A small waveform denoising autoencoder, trained from scratch.
Model: encoder arch conformer, encoder norm layernorm, encoder activation swiglu, encoder moe soft, encoder num experts 4, encoder width 160, decoder norm groupnorm, decoder activation leaky_relu.
Data: trained on chords played on synthesised instruments, 32.9 epochs.
Rows from block 2 of the encoder of a small waveform denoising autoencoder, named by matrix and row number. Rows with one number belong to one neuron. Each number is 128 + 32 x the weight over its row's rms, rounded and kept within 0 to 255. All counts start at 0. Numbers have three digits each.
After each neuron's rows are labels from the 100 clips, of 14976, where the neuron reaches its largest size: "strongest on" is what is common among them. Only what is clearly more common there than usual is listed. The data: chords played on synthesised instruments.
# gate: second MLP gate (encoder.blocks.2.mlp.gate.weight, 320x160), inputs 0-159
# fc1: second MLP up (encoder.blocks.2.mlp.fc1.weight, 320x160), inputs 0-159
# fc2: second MLP down (encoder.blocks.2.mlp.fc2.weight, 160x320, transposed), outputs 0-159

gate.219:123128104073129089137109097122175129128171121134128104123110100161115133118133124123110146130134107179170112107187083137246131093105137128081118107123123123103144162206144121117208207107108173108139130143142116128153151117130128059143111177128132128088137138129131120122123142145049096106155177119144074135192109158114135120121083122114188143123138078122192064112082125157106170147115131130081123193029127179116201126070123085152141138157126103129165145108143127132098123092127188
fc1.219:127063123134126159109140101125118083212104198141124128135147154156113120101127158132124128125124130136081125139138152141122127152125123145133135200136158154134140150130133107137124060129177127092107137144096166132090118149121129139128106124128104131132124129128128133166128132131184132139040097156106148129104119143124222138143128090125095095015129144134063136151170146125228066144119123121145134129251117103155115115146127164133106163086034214136129130140147170184167118180127119
fc2.219:057155143133141130076116119128098116247129138136050125123130129126115128120098064110129129130081115138115127156132123134176104123116128197117128136130135184102156127184031129168152099128130133145109127098143067136115185129134100098176091131133126148138143130169152127117128144167119131128075046086136138105043114112139119097188135122091161126105127152121044125160128121127185127132085129039176133135104129138122129147156099128118123122145177128207158178059139118087129077150133130
strongest on: the note C; quiet level; root: C

gate.282:125115103190146143128186216149128110121126182128130109128160129102127126128135162166171089138119138077178115142180216149127140126129127125154135060127142108180130101152120148129129167182174142129108150087092131206053168138126080128122121060102122140098099141128131142142128172177124162139042082165134135127091105167118128164127128137162092092065034127111099118107124134128134112154127160148225088092153103099193150139104128148105120140128130107128148122124116122155216132166125105
fc1.282:106145124147158115130126127131098065115153103174171125087128108127134108149135137127148141083182128127131125122136081095137102152173179129114138086173131096144127123064129100163226128120129098147255126124127130140250127054119123161156129100146129104123138108128111088113111143139096134143088229128181076121072128125123146100090120153099127114143062115128135082129131134073130142088158148159111126113130079224125125154095124129110116123115095083160138127132112122184107141104122109
fc2.282:034137134120184143123142117131124095118062128123172120125117115102137123171130035125128120128104099107118159122158129134145132138139152154160126144083127125118154127131129091131123099173113147175058133107081177143160161117255144140122122115125153130137116129163119074132126126125228078123000085134147140178128117134108128124138129090110141137127133114122121130115127128128128132133075097150122083128053148104083120148137133139167078203144133159127141141157145130164140162174071116
strongest on: quiet level

gate.1:128112095124119045121162111128123121233138130146148048131136063128132176128168200134113139141148118056191126087124141126102187114171223106111130097137131147112118076097137112128133144130142142181140131128128154116113132127153131166138131075127139128133152160082078071129122050161121158131145031158168027095148130149186175127146125135124122138121117158179110134110151124102115147087133164175104081129153176082143093104127177194120129100126123125133116131132130111103136150129142127
fc1.1:137150095190166175131130089098082114122131159113115144097090060124198128128128135124126130135139132106092180128184128127197138181128167127114127128123144129112133107113127130119103135155091125139109127046124122164129125200128108048118128081154152200120179142152123132118087126043165134134162135162122033169149123127134162162131127232130134131128143109187133237135117121169066114115087139117103148052096144110154123119123145129134146129123079108125178132131110131087090130133084132
fc2.1:169112097127134160122115139120150122132106134176151126126128153255095145126176118160153136129141104108148127133080168104135183124164156113145143099132190073192137094098124100119121180111056124120160140131140122144139154128136132072112127106136126117184147132144097154129141128121127128143134192073124130123128136142136130144103150129143055129095113133130154132092166000131127061110143119132019095128138154118127127181115133118131163125137095134153133065129115183152045127110122129
strongest on: the note G; root: C

gate.105:201131085066132106129129169161130083079164079069123107135195000123143161132107147141130159128194162119159129132133096129134132125144123143123137202123169130061158141127227130126136205137130149115098128076083065139148129167097127131130155136111085100119136133130103128105123097090127120110133161111130163105134128175139089121136102066148133137128138104139219079157130162134157045119058117128122146079098159166071156098159138140160125129133132091127132140105129141140123110125143147
fc1.105:000105131095101181128102062131140130192127176112255161126155138127130095133128140130151126127126128128059134123120140132129131164121164131180094122135132205129130157134127107127158107143160111154133139122179134084128129128096139149130059091134157121151143089103133150096139162124134129133134143178119125127105089210138152169127125229099086129123116128088086158111128130148097166162117152107131116122175044039189101126101086128133119086164121143142147136128147119135131136123118124
fc2.105:062126139125142180131074136128113140107239129132113130120126121164125103141145114132127127129119134186129134118137108130129129128087138088129127113115128130123149100180123175150093148128116125122126129113131128046109148122000115119151127089120129174138138061121186065070137203161129126137225134155135147129092100110126135150159151162118122124125091047148117130160103116177117127130095110111127110185119083160104083179130179143149125244131125129162188159102134117107100131116106109
strongest on: the note C; quiet level

gate.144:135114128143116135159198130161100113126116165116125139167110133152133114124115127000181130156121144163120128079165134047115150138157085121154101125142164090107092134117125133144150109159153124147118170130149188111130156222147087179130121094126159131129131115130126126125168114144157155140094105138077120132124150128164181115122115057124137134087129133151155141129134123126168087166186113003149111139165130155194126116148132128139102116136109151122182120146134000108109195132104143
fc1.144:118110196100105130150137150126118155135114123141118126127130208034110166127091125120132139141245133130123128132131080128127160122119095156103131115140144134121134089102191086148128125136125141114085147141125127218177026145122036060128128126126130175114147142112115143167127123141132131125130069111132136145143107128150196017105139133129128110105130118088130156116130142110119138128130070184125115206129104154094215131125147070107119115096108128122102113119133140131133112043129108
fc2.144:126131114050124086230145130127114124102128129080114111128186129108123158130066130206104121127107171157150041118121122101115151118110111132128127132137070124167133137164126130132135132131190140156135148115133139103130085119100120109117129107115112126162092127110123151116136139141141129099037126135136128110101156136214124181190159208142089130183138140095156143130108109174131138017035168144116130119174113068102191118135167108112129165139195112170121144144131121134084129131161086
strongest on: quiet level

gate.103:125130115114126060126145157121130149058123132074128138140074172167116128177106121112128091134128127181024094114090094108124151120136142094133128169135113138122126089074146168132141117140128121158132157111126125141178153122123135138065072132130120109145133142120161147126126085107126168106146138128142119128142122133103099147123087122155154124090170133121113131148230123208127132130115145109135209132125122193127157107144146131169070000082168132134137128135176137059105162146062132
fc1.103:157184126197124079124129119111159069126147086140110140120121145113144114092114144145132124128128145085147115153177080165151114147134116164067121070113178135130128138133146127120027135158115126127109125132136141165128126087127128106076114107127124128125136122127128131096103132097153149146081132127119209128135076159092126125133133166123140067134077170121179099149195222151075119122132159170179177060150098127144130205063154112108146239118084048179130131135096126116130097129114134
fc2.103:122139115056156104139111134113138148126115140128127229108126162100122093151183128042127127127128141167128087162141142119132100122134173106123086127169198141126124102127129125208129139131129094126141116092101127093133050157133172141121166133092129124125075119145139120039127129135094121128139125046131115115084123133128090037088104140091152143140071126167185124083118000104121166132187116170131204107120131134142137147139160155119127181128132127122156086156107135069144135123130135
strongest on: white noise; thin (high-pass)

gate.208:064188152136089125113101127124129174095128128156059131155139056151101129122080157141128118125116074195142130109131163161126134132121085140132124148054111124082134123101130146117165109145100140127123129141115112129138127155163194155064143154176131134154175088170139137069128123121114116131152110139128067123144111127126173111125132113146178134143126132147159139161068102157120126079117127160000122081113152176119133102189124137127122148090114167127157171114122134127116042133109101
fc1.208:159136175135138130102096120125109130150107156122210129106121132130106129128128149102109127120136140095049125179133107062112185121105121117168131175182125135085115147131111088119110128126121141147134130093132128128177123111111130068093083127124128129128107136130128161128084124133112186153139165093087229118162171121140041138133120117127075105145140130043036163183144116118098111133126178127150131135147148141131092127145101120127130128112135104105214139110138133236123192198224133
fc2.208:058134133126124131130121142128150125149126167056142135129164118127132184085131222122115073128101104093112146087117103134131136114134096166062130151165136084117126139133131085136124111120095217128115175138111187108122161144165084157250126134089113122129143051127106048146179136130139122114105081143128100145130128152126107112136125069124142135131180098128120126105089128127162200114097110144232173130129088102128129117148095128136137101129122160140113129134148204155063154105061145
strongest on: the note G; the note C; root: C

gate.68:096132050097146125122106106135134110131147114157211197097115133108132134143102183094146132122140124113125128130185124130164149189106115086129106103112075109137131126255154123079090123139115140099098130207192094132137124133122130103115138093130129123127118132168130138134129130149180168119104127144122112113193188154109128140002134080145132115122129083105171126131091127095131132137079154149175158119103126136154129122138156110179036194144112131128119138138155157123226141124118123
fc1.68:215123132128126157130098121136139120132128147133132126121143131123110131128120008122114136103167114089105122141091120077123107132107144125225127209134148107134095144176176085135082089128184121092106126148153107124127120118129115077119179101122046133131166132129137157125128197222112136124101099206130135130125038142145103107204127149125131081132155113131159124127103043075110109091114131127166107129143132130153129161086127118137077157154187136153086120132129052130086124119141134
fc2.68:109125116128126121148202119145123171143156129126131118101092127130110141151090129141127157134102135127112153103132070128253123147119134120103079127104130128126114125128150138140090166151130083131128132160155114061172140134039123079134126124115078162196128129118109229118128056129129114145122133097120130134131135132195128108119124127125145108153130128130143130127149134089128095129048174129175100134127136088116097127129138107219122024090129134134094254217112150140128113125111117
strongest on: quiet level

gate.43:139145124129106081095172126107142130135224117171119129128103118179124132145120126134133148126136140114135147141106072110119156163137159077074127104127108145120127082131134139128046167102161110136187120084131126175135130152128113104121144126130110131069178114122127088129150108114128128151126147255130139099128187126086142100102082184128101063139044160043135177169142129144089058147109127148154157119127147145123117170118195128139095120128090148128175167104129127070121118144193133
fc1.43:127123131127128128141062118125106160142136133136082147132240152112068114104132143171129201123128115131156135133130217090091120149116207125099156144049130131126140114126110126104153075183130201174046173125085125131119099140122124113134117153094084118112125131126114146111157171126128135130050090215132147177128102141139110098126186111145118133176116128102147103126069139129129168131128131133128176170134081118083027176118068060151142127118134143093117122134139128125129134157091131
fc2.43:145126127151120132147073128133110152111074149131132137150128118126149164132124127125130113127104173117058093140120128062125131123156184139071154091136226120081138118116152082150137126132112130130110129100208176200129005143099109148127135198169113229152116100063088113132128109071114108111127128167170180097154128151162128119087185092123129129122162097123074129092134151121091112131115133138131120090144088090138124129089247119078147135128130159129123129117138128128171130115132098
strongest on: white noise

gate.251:127127149127149145109140110098139127093083130000168127127122063088131140125178110115156171127113131130223134086142128045133136219137088033110125125123165125133138121147140195129231127105112123110074149144125147130096097065136130128129161117104135124131128148125156134124149140194134104104051110138127162135149118125138128128128127139124141130142107148153137113097106091118125135148124141106150128117132127113084114127103043120158182156220111155128131120100127142054132125122116124
fc1.251:135171126123128150148115125114156163134127122126213132139134130132125121135110149129129177139129114255128106129130133127121168110180162124155121127158097000139129134129057143129092108107139098175204122100123135119145128126128070163100127116132069082114096107191125134147144124142125099177062083124102156114087120117142152129182158127116107133133117114127085140150126148135132128095137090105083117139106137038104132129130102129136067127069113135128127066080151124130145141154117149
fc2.251:127134123141127154133112075117127143131118156103110096127128154130122105092121130190128122127189112202113114162125223102140117086133159064130128128123150128120142133140126138169132128133159127141134202135134130118140130161098135127088076136130144130123105195148070068100065126084129237138094138136089163129104125137176128100135206194114129140105129021121090127127125142078129165130127120120134128136194135145142146188080065105114134170113128135055105098103132127135072120130114227
strongest on: quiet level; piano-like

gate.289:049138127132129019110130130104143097061131133165117127164102103169164110122131204151167124124043129137126162170114165146128100116143146093092130120125126154174152120108116135133123140110128129132195094131128146135109129106127131160112132129157123106085142121138142133090124131128124118151176137130133134117173118149116146134118154111138128152116081187128145135123132173120107149131091102153002066135130137174128132124116130255111123128080118161203122125108158123134145085167034128
fc1.289:115183127140163118128111127121087166133121177127079128141121092167096195130090128152149131146089145180139158114113063112128070254111137081126179120125122132125170135125103169133107139134131091126095102134134172106125126152112134133135089215140131117135108135157133104111128119122137154122170132128133095179061138134152113132127114126140141136104111129162136135180049102104129140120110157030090205143127088168126130186121133124148135127115068123124157074128136110043143138079114241
fc2.289:137202161129119118159093159136059155056142110152110098120139134136220117143128122186132197128126156125166124119125111126105127055114194119165126102103131108115148126208128106100179057123159141132157137122104137128109127139070098107130103123134128135139108126103135113152106114144025114144154142174153140123074107148173130168136072255123146133115125109135141122127138100147204084182119139125102128127149105094090117081155119100119154130129181184122143121135157196098126131125118132
strongest on: quiet level

gate.70:154112128221123147130087126141074139193129095144082120124131144146140121085165134141106200099129157097164128121148125101130171128060255125129128108136145184132134183143130013128110138145116133128118133162157087025125165118118147116119125128118104128172136134141142191124131182125110137095074148148083118129162142128061126117140130171095110095155122131126158134101114129113051163118134103131135160134173089101109184104097195125114134156142121129124138084126131108174114117123130127
fc1.70:128238146125115104120094110131114139178190130133171163121127112128148132115205144161132138120131172103211063140130075125116170134128128126125125118134205065118128039162134087119109152139124144131121094133169188142128137099115123197130140144126133147140125127127104200144125132110128179129094114086149189123074048122146116030134124125129120137136100125120144155183156173127128140129130131037177138062119131134123127137105069085171128125172126128149145132128074123185128128153123146
fc2.70:114132149204181061134164133124075112138111123220168058156130111123119133116102117131121130128081127042136144149132137138127184111176141154155146100127128160133211186139126172129150125128125153159091128129121114133153077196000097116113107146130129201128175161115148115122142116128200103129128128152126133151072137084129055169124158071124129173115178115126152129095129099137112160119127132119111102173128148128143106083155096127133132111145141164125128106062138082128135066128153109
strongest on: white noise; pink noise